Weights of a small image classifier.
Model: 6.95M parameters, 24-pixel images, arch inception, norm batchnorm, activation relu, depths [3, 3, 9, 3], widths [128, 224, 384, 672].
Data: 97500 training examples, 72.5 epochs.
Rows from block 12, named by matrix and row number. Rows with one number belong to one channel. Each number is 128 + 32 x the weight over its row's rms, rounded and kept within 0 to 255. All counts start at 0. After the name is the row's rms in percent of the matrix's.
# r30: branch 2 reduce pointwise conv (model.blocks.12.r3.0.weight, 96x384x1x1), inputs 77-153
# b30: branch 2 3x3 conv (model.blocks.12.b3.0.weight, 144x96x3x3, transposed), outputs 10-19, a 3x3 kernel for each
r30.29 110 [228 127 114 198 125 195 138 118 138 138 126 234 138  94  45 126 138 229  96 125 131 128 132 125 128 129 124 132 128 130 126 130  82 126  79 124 134 138 123 114 129 129 127 131 130 129 130 113  92  98 125 120 127 131 135 130 124  90  98 128 136 128 116 131 132 131 129 125 119 125 138  52 108 124 129 132 130]
r30.30 123 [132 115 121 131 111 127  20 117  19  20 121 130  19 114  92 111  20 129 116 126 121 135 125 129 128 127 121 126 128 129 127 124 124 128  86 127 122 106 162 116 131 127 127 131 130 126 126 106 111 133 125 122 113 125 128 120 125 111 138 121 138 127 139 129 133 117 119 126 131 134 122 103 135 126 127 122 133]
r30.31 069 [172 147  68 121 138 146 210 111 211 206 138 171 203  96  94 144 206 165  73 131 134  96 129 137 117 130 135 139 134 126 122 143 142 121 204 129 138 171 135 155 125 122 136 129 117 126 116 104 220 115 127 114 141 155 156 131 123 207 189 134 129 130 145 137 126 133 136 124 126 122 131 196 102 124 120 127 129]
r30.32 020 [ 55 127 130  65 122  69  40 129  40  40 125  44  41 131  95 127  42  40 129 129 126 124 141 132 138 127 129 131 128 128 129 126 129 134 152 128 122 126 128 130 145 131 129 118 129 127 127 119 127 131 131 126 135 123 124 128 125 114 127 132 132 128 168 136 132 129 128 128 125 105 136 128 126 126 135 126 125]
r30.33 074 [169 133  68 133 125 151 219 106 218 216 145 170 215  98 119 133 218 165  73 127 126 111 134 141 117 130 132 135 131 125 124 143 143 120 191 119 127 174 146 152 130 133 128 135 119 127 121 102 203 127 133 130 136 144 157 130 124 170 196 128 117 128 150 127 122 140 136 114 122 127 137 211 157 124 128 117 126]
r30.34 095 [155 174 162 174 173 142  34 123  34  34 132 163  34  93  49 175  35 159 143 125 124 131 128 134 130 129 123 132 127 127 129 127 107 128 123 122 134 150 151 156 124 125 128 131 126 130 129 128  86 147 122 116 125 129 132 131 121 104 113 124 131 128 136 127 133 132 139 123 117 120 135 145 130 126 129 135 132]
r30.35 108 [223 128 148 160 125 158 139 134 139 139 130 221 140 129  31 127 139 224 138 126 129 131 132 129 129 125 121 131 128 136 126 131  66 128 115 127 135 131 119 112 130 130 125 134 128 130 132 124 100 102 129 123 122 131 134 127 129 123 102 127 132 129 117 129 129 137 131 123 119 129 130  30 106 127 126 132 132]
r30.36 154 [255 129 138 151 128 159 130 122 130 130 128 255 130 119  91 128 130 250 138 128 123 123 131 127 127 129 126 130 132 128 128 129  85 129  79 126 136 136 120 120 129 129 127 133 128 130 132 121  85  81 123 128 121 125 131 127 126  97  62 129 131 126 130 127 125 125 126 122 119 126 130  86 108 133 128 124 130]
r30.37 103 [173 172 133 172 170 195 107 144 106 106 115 163 107 123  10 171 107 187 126 123 119 127 141 124 126 125 114 130 135 130 123 126  70 130  62 126 122 124 145 113 126 132 135 129 130 130 139 111  96  41 127 125 131 135 145 121 128  56  18 127 141 127 121 124 126 118 139 126 138 116 138  92 127 125 117 124 127]
r30.38 093 [149 164 161 183 161 143  36 133  36  35 123 153  36  92  36 162  36 150 143 123 124 132 131 129 132 132 125 133 134 130 126 129 116 130 114 126 133 189 131 137 125 131 132 132 129 131 132 131 126 154 124 119 125 128 130 131 122 103 117 129 130 129 132 127 131 134 133 128 113 118 137 163 126 124 129 137 129]
r30.39 072 [164 144  90 111 141 137 219 146 220 213 142 165 212 132  97 144 215 158  96 126 123 117 137 150 117 131 134 131 134 129 122 136 131 120 227 131 140 148 128 144 128 126 132 126 125 125 113 123 216 140 131 102 138 146 159 131 121 211 189 133 112 130 131 144 128 136 127 117 129 123 122 194 126 122 124 125 129]
r30.41 179 [252 125 128 139 125 151 129 125 129 129 128 255 129 124 108 124 129 255 125 129 127 127 130 129 128 128 129 129 133 128 128 129  94 127  96 126 137 138 125 116 130 128 127 131 127 130 131 131 102  85 123 127 124 125 126 126 126 119  81 129 127 126 125 128 125 128 128 128 122 125 126 105 101 129 121 123 125]
r30.42 092 [134 141 146 133 139 130  18 121  18  18 110 130  19 121 139 141  18 123 145 122 118 128 137 129 122 126 131 132 128 129 128 131 145 129 145 130 120 112 132 121 135 130 133 134 130 128 137 130  98 192 124 128 119 128 124 116 132 127 184 130 127 126 147 128 119 132 127 126 118 128 124 110 126 130 128 129 129]
r30.43 106 [139  22  77  80   0 107 119  78 118 118 128 142 118  69 123   7 119 126  45 128 123 123 133 141 120 128 122 133 122 127 127 134 112 132  97 115 111 155 155 127 128 129 127 126 127 125 129 116 143  94 129 129 122 133 122 126 120  70 105 124 130 130 115 128 130 125 135 117 123 140 132 123 115 121 129 108 144]
r30.44 049 [116 127 126 138 128 142  19 131  20  20 122 103  21 131  74 128  21 117 125 139 130 124 128 153 137 126 104 110 128 121 122 124 138 133  91 115  79 123 144 128 136 135 133 133 120 124 129 132 120 143 139 125 103 135 125 106 129  84 160 128 135 134 119 123 148 119 129 124 142 128 125 128 150 126 120 136 130]
r30.45 121 [ 17 125 156  67 132  49 145 162 145 145 127  27 145 158 187 130 145  20 166 134 121 137 130 141 125 128 131 130 125 127 124 123 130 118 118 121 111 116 122 139 135 127 129 130 129 129 128 140  95 164 128 132 127 132 131 123 137 152 160 136 125 128 105 127 130 133 127 137 134 131 135 168 165 133 129 145 129]
r30.46 067 [169 148  69 120 138 145 207 118 207 203 137 169 202 104  91 143 205 163  72 131 134  87 133 141 116 130 134 138 134 131 121 144 146 115 217 139 137 162 136 166 130 123 135 132 116 126 116 102 220 131 131 117 150 158 165 134 122 201 212 135 123 127 146 133 125 131 131 120 127 116 134 190 123 121 115 126 126]
r30.47 118 [224 125 117 170 118 208 131 129 131 131 109 221 131 117  63 121 131 232 120 127 120 124 135 123 127 127 121 128 134 128 125 130  72 131  85 126 117 139 105 118 129 127 132 133 131 129 137 104  65  87 127 129 123 132 131 118 126  48  60 122 133 128 121 129 123 128 139 125 129 124 134  89 120 131 121 122 125]
r30.48 138 [245 129 125 150 125 185 129 132 129 129 130 237 129 122  73 127 129 241 122 130 125 123 129 124 127 127 121 130 133 125 128 130  73 127  76 127 131 137 121 116 131 129 126 132 128 129 131 115  69  91 122 120 112 125 131 125 122  75  67 129 133 128 130 128 128 126 136 128 116 127 131  95  99 129 124 125 123]
r30.49 121 [126 112 120 128 106 126  22 111  19  19 117 124  20 113  92 110  22 126 119 128 134 128 131 131 125 126 123 127 129 122 125 124 156 125  85 124 108 113 154 124 132 128 124 127 128 126 130 104 117  73 129 121 118 128 126 123 123  81  56 122 136 129 142 128 137 114 124 123 130 135 124 115 112 129 130 126 128]
r30.50 019 [130 138 117 128 124 133  17 122  19  18  33 129  19 121  53 129  19 130 118 129 127 125 124 128 129 128 127 128 128 131 128 126 121 122 126 126 130 123 127 127 128 130 127 128 144 128 137 127 128 167 128 128 126 127 127 139 128 126 131 124 129 127 127 129 128 133 127 126 128 129 123 127 170 127 134 132 131]
r30.51 068 [170 154  74 122 143 146 209 109 208 205 137 170 202  94  90 150 207 164  76 131 134  92 130 142 118 130 134 141 133 126 122 142 146 122 207 129 137 174 130 152 125 122 135 124 116 125 116 104 214 123 130 114 141 161 156 132 122 207 196 135 128 130 148 133 126 125 126 123 126 121 128 195 108 124 119 127 132]
r30.52 114 [233 137 122 177 136 198 131 101 132 132 127 248 131  95  79 138 131 248 120 131 129 127 131 120 131 130 119 132 135 128 127 132  74 134  67 122 128 129 141 114 129 130 129 134 128 130 132 113  64  85 122 125 128 117 122 123 124  81  37 129 135 129 133 123 123 124 136 128 117 129 128 103 116 128 129 123 124]
r30.53 075 [161 123  78 116 127 140 223 126 221 220 137 163 219 110 113 131 223 154 102 140 127 110 127 152 118 129 129 133 131 133 125 137 144 120 227 125 135 157 136 140 126 125 132 126 125 125 130 132 222 114 126 119 131 142 150 124 125 220 163 134 126 133 135 145 124 128 129 118 124 127 136 192 127 124 119 122 128]
r30.54 133 [252 114 115 154 109 192 127 130 127 127 128 248 127 121  74 110 127 236 116 128 124 123 127 124 129 128 124 131 135 125 128 134  81 126  70 119 140 118 123 116 128 127 132 130 128 130 133 112  78  65 119 123 119 122 126 125 126  92  53 130 125 126 135 132 128 123 140 128 120 125 122 114  92 129 117 126 127]
r30.55 107 [227 150 123 201 139 194  87 141  87  87 128 239  87 132  36 142  87 228 117 131 116 124 129 123 129 129 123 132 133 126 128 131  62 129  85 124 142 134 117 119 129 130 127 134 130 131 134 106  48  73 118 118 121 126 129 123 127 108  47 129 136 126 123 130 125 116 137 123 116 135 133 117 112 129 127 121 135]
r30.56 024 [125 133 121 125 132 126  15 114  16  15  53 124  17 121  86 132  15 125 121 128 127 129 127 145 127 128 127 134 127 129 128 135 126 125 126 122 128 129 140 128 128 129 127 127 135 128 173 130 128 137 127 128 126 128 126 126 128 125 135 123 128 128 127 127 127 133 131 128 127 129 123 128 178 127 131 131 135]
r30.57 043 [132 147 143 135 145 136  20 124  21  20  77 131  20 127  33 146  22 133 145 128 128 129 130 115 125 132 129 123 127 129 130 128 128 127 136 127 132 126 130 126 128 135 129 128 133 131 147 142 129 151 131 128 129 146 133 120 127 130 155 152 128 116 129 130 128 136 131 130 138 126 136 130 158 135 132 136 129]
r30.58 146 [242 129 120 151 125 178 128 127 128 128 128 225 128 121  69 126 128 244 118 130 125 124 130 125 128 126 122 131 133 125 129 129  75 126  77 127 131 128 122 117 130 129 127 130 128 129 131 119  72  87 121 125 115 124 133 125 125  82  65 130 132 127 116 130 128 123 139 129 115 120 129  92  91 131 120 124 125]
r30.59 078 [152 168 150 174 165 154  52 109  51  52 114 140  52  86   0 166  53 152 137 126 124 128 136 127 120 126 129 127 130 125 127 129 121 129  85 130 131 133 144 122 131 131 125 134 130 129 134 117 120 122 125 121 128 128 130 126 129  99 100 128 130 128 114 121 129 132 126 132 123 132 124 143 128 127 131 131 128]
r30.60 087 [207 134 152 218 136 195  75 149  76  76 125 205  76 134  28 135  76 197 141 109 136 125 138 118 118 126 117 129 134 128 129 130  63 133  64 126 141 143 126 142 129 123 135 134 130 130 137 107  52 135 126 112 132 123 128 126 121  62 121 134 129 131 130 126 129 125 128 121 120 113 140 102 112 133 116 120 128]
r30.61 077 [ 53 140 175  48 166  41 118 171 120 121 122  54 117 172 175 167 118  50 175 117 132 124 126 139 138 133 131 126 121 125 126 130 157 122 142 123 145 190 157 154 126 128 126 134 130 127 127 102 209 207 124 125 135 137 127 127 131 169 191 136 126 130 157 138 134 121 134 129 118 119 125 192 201 123 116 131 151]
r30.62 089 [ 61 136  68  54 133  44 154  83 154 153 129  66 153  62 112 133 153  57  63 129 131 127 131 121 124 122 129 129 131 114 123 134 126 127 144 125 140 128 141 136 125 126 120 132 131 129 135 122  95 154 126 109 122 126 126 131 130  64 145 141 121 126 131 138 130 125 127 119 127 142 131 140 123 145 125 130 141]
r30.64 153 [247 116 140 156 113 205 129 131 128 129 128 231 129 134  83 114 128 249 136 128 128 128 132 130 126 129 123 133 134 128 128 129  97 123  74 123 135 122 123 114 128 126 133 129 126 129 129 117 103  83 121 130 113 129 127 123 132 108  77 132 127 126 126 131 126 128 136 125 123 125 119 107 102 133 126 119 124]
r30.65 101 [137 145 123 146 143 142  16 131  17  16 108 136  18 131  72 143  17 137 125 130 125 125 128 128 125 128 132 127 125 131 125 127 139 129 106 124 134 125 131 126 138 131 134 126 128 130 132 132 119 162 130 130 120 130 127 126 134 127 154 133 128 127 130 133 127 129 132 127 136 125 119 119 143 129 128 135 123]
r30.66 156 [251 124 124 141 124 150 132 117 132 132 125 255 132 117 113 123 132 255 120 130 123 128 131 127 128 128 130 130 134 129 128 129 100 124 101 126 135 139 121 116 129 128 126 132 127 129 128 125  96  76 129 126 125 128 127 126 129 116  65 131 128 128 129 126 126 129 128 126 129 127 126 100  92 130 121 124 125]
r30.67 009 [ 24 148 122  23 142  19 106 129 106 106 133  21 105 112 119 148 105  20 129 129 132 128 131 131 131 123 119 131 125 131 126 133 133 131 111 118 133 132 134 128 128 124 132 127 135 118 119 129 126 147 133 133 132 129 129 131 125 130 119 131 128 127 132 128 134 131 127 126 129 135 130 130 153 130 129 128 126]
r30.68 088 [150 147 131 151 142 140  26 123  27  27 110 145  27 107  27 145  27 148 123 136 125 135 133 131 132 126 124 131 126 125 124 127 129 124  67 126 134 165 134 129 131 131 131 131 131 130 136 112 114 155 124 107 121 120 137 123 126  67 120 125 130 130 130 130 129 130 134 124 128 122 134 114 143 132 132 126 134]
r30.69 045 [130 148 128 137 150 134  20 132  19  20  71 126  20 127  49 140  22 130 128 132 133 128 123 129 126 128 129 126 127 133 126 128 127 127 130 119 129 127 133 126 129 129 125 130 130 129 143 140 129 156 132 123 131 124 129 134 129 131 197 132 128 128 133 131 127 125 134 127 144 128 128 128 153 128 127 134 126]
r30.70 132 [233 141 143 158 139 168 136 124 136 135 124 214 135 118  62 139 136 250 137 130 125 125 134 124 130 128 119 132 132 127 125 133  84 130  91 125 126 145 117 120 129 133 127 131 128 130 134 116  59 112 124 126 121 127 128 128 127  80  90 125 131 128 116 129 129 128 131 124 119 122 130  61 125 129 126 127 124]
r30.71 138 [247 110 137 159 106 187 128 135 128 128 127 237 128 127  75 107 128 241 136 134 127 123 131 122 132 128 122 130 134 123 128 131  75 129  75 128 127 128 117 118 128 130 126 131 129 130 131 101  57  83 126 116 122 129 123 125 125  68  53 132 130 129 129 129 127 124 137 130 117 122 131 105  93 130 124 123 126]
b30.29 125 [127 129 128 125 124 128 124 124 127 139  28 178  85  60  96 255  71 134 120 112 127 131 101  99  98  96  99 123 123 128 127 123 127 128 128 127  72  63 120  65  63 127  76  79 129 126 126 126 127 123 122 127 124 121 165  70 129  41  51  18 187   0 119  89 128 129  86  77  79  89  81  78 122 119 117 120 117 117 118 120 115 130 131  98 134 108 100 116  97 104]
b30.30 080 [129 128 128 129 129 130 127 128 127 151  90  89 227 149 133 212  55 155 122 113 140 124 136 127 117 123 105 129 126 126 128 128 127 127 128 129 137 148 113 131 132 133 150 127 139 130 132 125 126 130 130 131 134 133  44 152   0 173 255 255 103  75 146 132 116 120  80  98 151 116 108 152 125 140 128 123 128 126 128 133 131 132 125 101 103 131 108 109 133 141]
b30.31 118 [131 130 130 129 128 128 129 129 127   0 180 106 170 247 181  31 211  21 122 131 137 128 120 143 140 140 143 130 130 128 129 128 129 130 129 131 129 134 151 122 131 125 151 121 118 131 130 130 128 126 130 129 130 131  20 142 154 150 255 199  36 177  61 139 128 138 140 124 145 134 138 132 126 138 127 125 122 132 131 138 130 109 101 123 132 138 102 153 127 143]
b30.32 013 [152 145 135 119 129 140 147 128 139  30  65 255  43 112  60 145  42  44 140 129 120 128 107 135 121  90 117 130 149 139 131 134 139 130 134 139 147 169 132 115 135 129 132 109 113 133 143 149 143 123 131 123 116 121  97 134 255  76 143 188 123 119 104 157 125 119 127 120 132 144 127 114 158 161 153 125 105 171 129 145 130 118 125 127 115 132 132 165 126 117]
b30.33 109 [130 129 130 129 128 129 130 130 127   0 191 105 165 239 170  43 212   2 119 127 137 132 120 141 149 135 134 129 129 128 129 128 129 130 129 130 132 127 142 122 122 114 154 112 122 130 129 131 130 126 131 129 130 132  45 145 151 158 255 185  68 187  51 136 117 129 137 114 139 141 132 134 128 136 124 122 119 128 131 136 131 108 100 124 136 141 110 154 133 136]
b30.34 117 [124 128 127 124 124 128 126 125 129 152  28 185 130 101 153 255  94 169 120 112 128 129  94  97  91  97 103 124 124 128 128 125 129 127 128 128 100  76 113  59  66 125  99  99 132 126 126 124 124 121 121 128 124 121 181 142 148  85 149  60 240 135 119  92 125 128  89  76  87  98  83  75 123 118 115 119 117 116 119 120 113 130 130  95 134 105  99 113  96 109]
b30.35 126 [126 128 128 124 124 127 123 124 127 159  14 196 119  16 143 255 117 124 123 114 116 131  95  96  89  96 101 123 123 129 128 123 128 128 128 128  76  64 132  66  62 129  73  74 130 126 126 123 126 122 122 127 124 122 145  24 180  60  53  48 202  67 117  87 129 131  88  84  83  96  84  82 121 121 116 119 116 116 119 125 115 135 128  99 135 102  95 114  96 111]
b30.36 133 [123 128 128 124 123 128 124 123 128 155  62 180  37  89  83 243  79 134 122 114 130 130 106 101 109  96 100 124 124 128 128 125 128 129 128 129  96  71 108  66  71 126 120 107 128 126 126 124 125 122 121 128 124 122 105  65  89  34 119   0 166  16 119  91 130 127  84  76 105  84  86  89 118 114 117 117 116 117 118 124 119 120 129  99 135 109 102 116  97 109]
b30.37 100 [130 130 127 127 129 128 130 127 128 121  24 219 100  84 133 255  70 170 135 145 129 126 127 141 123 128 139 128 129 129 127 127 128 127 127 124  94 106 161 101 103 148 125 137 131 125 126 130 128 128 127 130 127 124 165  55 144  20  93   0 242 114 139 125 108 123 139  99 101 146 108 113 130 130 129 128 132 135 126 132 129 130 126 132 111  92 107 127 102 110]
b30.38 123 [124 128 128 123 123 127 124 124 127 147   3 174 119 117 148 251  32 170 124 112 117 132  94  94  87  93  99 123 123 129 128 123 128 128 128 128  84  68 125  65  63 124 103  97 131 126 126 123 125 121 121 127 123 122 200 139 152 109 145  75 206  43 106  90 130 128  88  85  87  93  85  82 120 121 115 118 116 117 118 124 115 135 127  97 133 102  94 113  96 111]
b30.39 121 [130 129 130 128 128 128 129 128 127   0 180 116 185 251 186  25 213  43 136 123 130 126 113 130 126 122 129 128 127 128 128 129 129 128 128 130 119 125 148 117 116 122 147 118 110 130 128 130 128 124 127 129 128 129   8 142 138 146 255 197  18 164  64 128 148 137 151 135 140 141 134 132 123 134 119 119 118 124 124 134 125 124 127 129 150 135 112 136 118 147]
b30.41 136 [123 128 128 124 124 128 124 124 129 140  69 176  26 106  75 241  76 140 123 116 130 130 104 101 108  97 101 123 124 128 128 125 128 129 128 128  95  80 112  66  73 126 118 102 126 126 126 124 125 121 121 128 124 121 101  59 108  44 129   0 157   1 117  96 131 128  87  78 101  87  86  85 116 116 117 115 116 118 118 123 117 121 128  99 134 107 102 116  97 109]
b30.42 085 [129 130 126 126 128 128 130 126 128 169   0 195 169 144  84 102  68 190 129 136 126 138 133 143 108 120 138 128 128 129 127 126 127 127 126 122 114 126 158 128 115 138 124 130 112 126 127 129 127 128 128 131 127 124 223  29  75 135 155  31 180 104 191 111 103 138 148  92 109 152 116 124 133 126 128 127 132 133 127 127 124 131 141 131 115  98 110 119  96 109]
b30.43 093 [131 129 130 130 129 129 128 130 127   0 253  54 150 243 104  82 126   0 124 129 129 111 132 136 143 148 134 129 129 128 129 127 128 129 130 129 134 142 123 130 137 115 158 133 143 132 131 127 126 124 129 127 128 131  88 182  29 179 255 114 118 118  35 149 115 126 108  96 141 114 109 121 131 143 132 135 126 134 135 136 137 113 119 128  98 164 134 123 158 149]
b30.44 058 [132 131 129 129 129 131 131 129 130 218 147  64  78  15 131  47  63  95 113 128 132 101 125 118 135 168 135 129 131 129 128 127 126 126 129 128 143 134 120 144 145 108 163 115 143 134 135 126 129 125 126 128 125 127 235 157  60 119  82 147 184 137 141 159  99 113  74  75 120  76  80 110 141 145 138 142 125 154 139 140 145  98 136 136  88 160 150 127 151 170]
b30.45 098 [129 130 127 127 129 129 130 127 129 254 143 159 171  14 128 108 144 164 136 145 138 127 134 145 121 129 138 129 129 129 128 127 128 127 126 124 103 117 141 128 135 138 128 140 124 130 132 132 130 132 130 128 126 124 255 146  89 187   0  71 228 162 218 120  97 135 155 121 119 153 126 119 132 128 130 127 133 134 126 128 126 157 157 146 124 112 127 128 112 117]
b30.46 120 [130 129 129 129 128 128 130 129 127   0 180 105 174 245 181  31 208  20 123 131 137 128 120 143 138 142 144 130 130 128 129 128 129 130 129 130 130 136 151 125 133 124 151 125 118 131 130 130 129 126 130 129 130 131  20 140 148 151 255 201  33 174  60 139 133 139 141 125 144 135 139 132 126 138 127 125 121 132 129 137 130 109 108 126 132 140 107 152 130 145]
b30.47 104 [129 130 127 127 129 128 130 127 129 188  38 186  38  32  64 255  26 184 133 144 132 122 131 140 121 126 137 129 129 129 128 127 128 127 126 124  84 101 153 101 106 146 118 136 130 126 127 130 128 127 128 130 126 125 164  73 112  31  57   0 172   0 181 125 113 127 132  96 103 138 112 103 132 129 130 127 133 134 125 131 125 129 133 136 109 100 114 128 107 112]
b30.48 129 [128 129 126 127 127 127 129 126 128 159  50 183  35  64  69 253  51 147 118 112 130 131 104 101 111  99 101 127 126 128 127 126 128 127 127 126  91  77 116  68  69 123 113  98 125 126 126 128 124 125 126 128 125 124 125  67 105  33  88   0 175   0 133  83 131 126  89  77 105  95  87  79 120 115 119 122 118 121 120 126 119 117 131  98 131 110 103 118  98 110]
b30.49 077 [130 128 129 130 129 128 127 129 125 173 100 146 212 181 150 218 151 194 115  97 120 117 119 122 120 118 101 128 126 127 128 126 126 128 127 129 131 137  99 148 142 120 158 136 133 128 130 125 123 124 130 130 133 131  59 204   0 187 255 157 137 143 166 146 129 133  64  86 139 112  89 127 128 140 134 133 122 130 129 125 125 100 111 104  97 118 102 120 148 144]
b30.50 021 [121 124 128 126 128 130 129 128 129  80 123  84 134 130 146  78  89 146  94 197 216 143 202 180  65 152 124 133 127 132 129 132 135 125 127 133 191 178 142 136 112 142 120  96 112 123 133 129 120 145 135 125 137 132  58 127 121 134 127 152 100 140 201 112 134 113  82 136 164  66 109 178 145 131 155 153 159 124 112 112 113 232 209 129 148 146  78  47 189 106]
b30.51 117 [131 129 130 129 128 129 130 129 127   0 179 105 170 247 178  29 211  20 124 130 136 129 122 143 140 141 145 129 129 128 128 129 129 129 129 130 128 132 151 122 129 125 150 121 119 130 129 130 128 125 130 129 129 131  17 142 151 148 255 199  31 175  61 138 129 139 141 124 145 134 137 132 126 138 126 124 122 132 129 138 131 108 101 123 132 139 104 152 128 144]
b30.52 120 [123 128 128 123 123 128 124 123 129 176  72 186  51  62 103 239 102 155 123 116 129 130 101  98 103  92  98 123 123 128 128 125 128 128 128 128  83  78 125  60  65 130 124 107 131 126 126 124 125 120 121 128 124 121 156  94 111  54 137   0 168  75 163  92 130 130  82  71 103  77  78  67 115 116 115 115 116 117 121 128 115 121 127  94 135 108  98 114  94 105]
b30.53 109 [131 129 132 129 129 130 129 130 129   3 186 105 172 234 171  14 218  43 127 137 135 116 128 136 148 153 145 130 129 129 129 128 128 129 130 129 138 128 132 132 127 118 157 124 139 130 131 130 129 126 129 126 129 130  48 137 133 146 255 173  37 179  68 140 107 124 124 111 124 116 117 122 134 141 128 134 124 134 136 135 136 120 120 134 112 156 136 126 153 151]
b30.54 131 [123 128 128 124 123 128 125 124 128 128  74 177  14 101  62 247  43 157 121 113 129 130 104 100 108  95 100 123 124 128 128 125 129 129 128 129  94  75 107  69  70 130 104 107 130 126 126 124 125 122 121 127 124 122 130  84 108  53 144   7 163   1 154  95 127 127  86  76 102  94  89  84 116 115 117 118 118 120 119 126 119 119 128  99 132 107 101 116  97 109]
b30.55 128 [125 128 128 124 123 128 124 124 128 123  78 187  41 115  99 255  91 168 122 115 129 130 103  99 106  94  99 123 123 128 128 124 128 128 128 128  95  74 114  61  69 127 108 101 130 126 126 125 125 121 122 127 123 120 140  91  90  24 118   0 158  42 124  92 134 127  83  75  98  85  83  81 117 116 116 116 117 118 116 123 116 121 128  98 134 105 101 115  97 108]
b30.56 028 [123 132 125 120 121 130 127 126 129 112 146  87 158 169 185 117 100 188 157 183 163 129 186 216  25 197 196 126 122 127 128 126 131 123 127 128 145 108 177 130 125 134 112 115  93 129 136 124 111 129 128 123 133 130  65 154 102 122 128 161 134 113 127 184 187 156 132 133 127  86 128 168 148 132 144 146 153 129 109 105 112 182 145  69  72 117  44  22 116  88]
b30.57 050 [125 127 125 126 126 129 127 125 129 145  38  97  70 144  85 136 101 133 136 144 142 110 156 162  75 126 152 127 127 129 126 128 130 123 127 128 148 125 175 153 127 155 112 110  95 123 127 126 120 130 128 126 129 126 188  92 133 113 124 121 151  76  61 122 157 154 127 138 155 131 108 152 138 135 135 134 143 129 121 117 112 153 119 123  83  74  82  69  60  84]
b30.58 134 [124 128 128 125 123 127 127 125 128 143  56 181  40  67  71 249  56 145 120 114 131 130 105 101 111  96 101 124 125 128 128 126 129 129 128 129  93  73 115  68  70 124 117  99 128 126 126 126 125 122 122 128 124 123 111  63 106  32  95   0 171   0 124  86 130 127  85  78 103  90  86  83 120 116 119 119 118 121 117 123 119 119 129  99 134 110 102 118  97 109]
b30.59 098 [129 130 127 127 129 128 130 126 128  84  76 197 125 125 118 168   0 149 123 123 132 146 118 120 106 116 128 129 129 129 127 127 128 127 127 124  68  95 143  93  94 131 102 111 141 126 127 131 127 128 129 129 127 125 255  20  63  91  62  17 177  28 141 104 111 136 138  85 100 149 115 101 125 116 124 122 117 125 126 128 120 137 151 137 145 126 107 132 113 118]
b30.60 101 [129 130 127 126 128 128 130 126 128 155  41 202  74  86  83 255  53 135 120 132 129 132 128 140 114 121 136 128 129 129 127 126 127 127 127 124 104  98 141  97  99 140 113 150 132 126 127 130 127 128 127 130 126 124 171  97  84  26  52   0 164   0 100 122 105 126 131  87 100 135 110 103 132 127 128 125 129 132 124 127 125 128 145 132 123 108 109 120  99 109]
b30.61 096 [128 129 128 128 129 129 127 128 127 255 255 255 123 179 254 172 136 227 131 130 133 132 147 140  98 135 131 129 127 129 128 129 129 127 129 129 167 132 135 140 120 150 122 118 138 129 130 129 128 134 129 128 131 130 241  99 150 174  17 166 248 171 254 128 148 139 135 146 152 136 132 155 137 136 134 137 142 126 122 125 124 163 142 129 127 129 121 106 124 123]
b30.62 089 [128 128 128 128 130 129 128 128 127   0 233  65 121 224 204   0 152 133 133 130 134 132 153 145  94 137 132 129 127 129 128 129 129 127 129 129 173 137 140 143 121 155 119 119 140 128 131 129 127 133 130 128 131 131 207 255 129 148 255 255   0 199 121 138 152 133 129 156 144 132 139 154 138 138 135 136 142 127 124 125 124 166 143 133 121 131 126 101 129 128]
b30.64 128 [124 128 128 124 123 128 124 123 128 118  94 182   2 105  52 250  50 143 122 112 130 131 109  99 114  94 100 124 124 128 128 125 128 129 128 128  99  93 112  68  81 127 125 106 125 126 126 124 125 121 121 128 124 121 108 102 127  53 143   0 158   0 131  85 132 127  84  76 111  84  88  78 117 113 118 116 116 118 117 126 120 117 129  98 134 108  99 116  94 108]
b30.65 081 [128 128 127 128 129 129 126 128 128 148   8 125 111  85 119 151 105 169 120 133 132 127 133 139 114 135 134 129 127 127 128 128 128 127 128 128 150 137 161 134 133 160 124 114 113 124 126 126 126 129 126 129 130 129 170  37 110  82 133 135 183 195 205 113 144 135  81 117 146 105 118 141 135 136 130 130 131 125 122 129 131 124 114  93  92  93  83  83  83  95]
b30.66 133 [123 128 128 124 123 128 124 124 129 144  77 174  23 121  78 244  80 137 123 114 130 130 106 101 111  95 100 123 123 128 128 125 128 129 128 128  92  76 117  69  78 124 124 105 126 126 126 123 125 121 121 128 124 121  99  45 104  40 146   0 158  10 114  92 132 128  87  78 104  91  86  90 117 115 116 115 115 118 117 123 119 119 128  98 134 108 101 117  96 108]
b30.67 014 [132 120 128 129 125 122 133 120 115  81 176 120 127 140 119 104 160  81 172 187 139 114 160 163 108 131 136 124 121 131 123 131 129 129 127 133  67 199 180 103  84 208 136 140 161 132 130 130 123 123 131 120 131 129 143 194 138 108 202 176 105 255 130  86 113 111 214 173 199 233 255 172 132 139 131 119 127 124 124 130 143  93 120 165 177 131 140 117 137 158]
b30.68 095 [126 129 128 124 125 128 128 127 126 148   0 162 133 130 127 238  37 226 124 133 131 124 137 137 106 128 129 127 126 128 129 128 129 127 128 128 117 119 152 110 123 142 120 116 102 125 127 124 119 125 126 125 129 127 225 166 172 151 219  61 200  84 105 123 144 134  89 119 134  99 102 121 132 128 131 136 133 132 124 125 127 125 127  99 103 104  89  92  93 106]
b30.69 046 [128 128 127 129 130 130 129 128 128 241 103 157 218 182 162 100 136 212 132 134 136 107 151 165  76 150 159 129 126 128 128 130 130 126 129 129 151 135 179 154 134 174 104 102  98 120 126 124 123 132 129 129 133 132 188 100 152 244 116 141 112 122 183 140 177 149  91 137 152  89 101 151 135 135 137 130 138 125 114 114 117 165 107 114  63  69  76  42  49  89]
b30.70 124 [123 128 128 123 123 128 124 123 128 176  37 186  70  54  99 254  82 131 123 113 124 130  98  94 102  93  96 123 123 128 128 124 128 128 128 128 119  93 141  72  74 138  98 108 137 126 126 123 125 120 121 128 123 120 143  55 129  35  80   0 184  15 134 100 132 133  90  81 110  84  98 116 119 116 115 119 118 117 119 124 114 125 128  94 132 102  98 120 100 107]
b30.71 135 [124 128 128 124 123 128 124 124 128 140  79 177  24  76  69 250  44 152 123 118 130 130 103 101 106  97 101 123 124 128 128 125 128 128 128 128  84  76 131  67  72 127 116 106 130 126 126 124 125 121 121 127 124 122 130  84 109  38 110   0 170   0 131  93 130 129  89  79 111  85  87  86 116 117 117 117 118 118 118 125 116 123 129  98 135 111 102 115  97 109]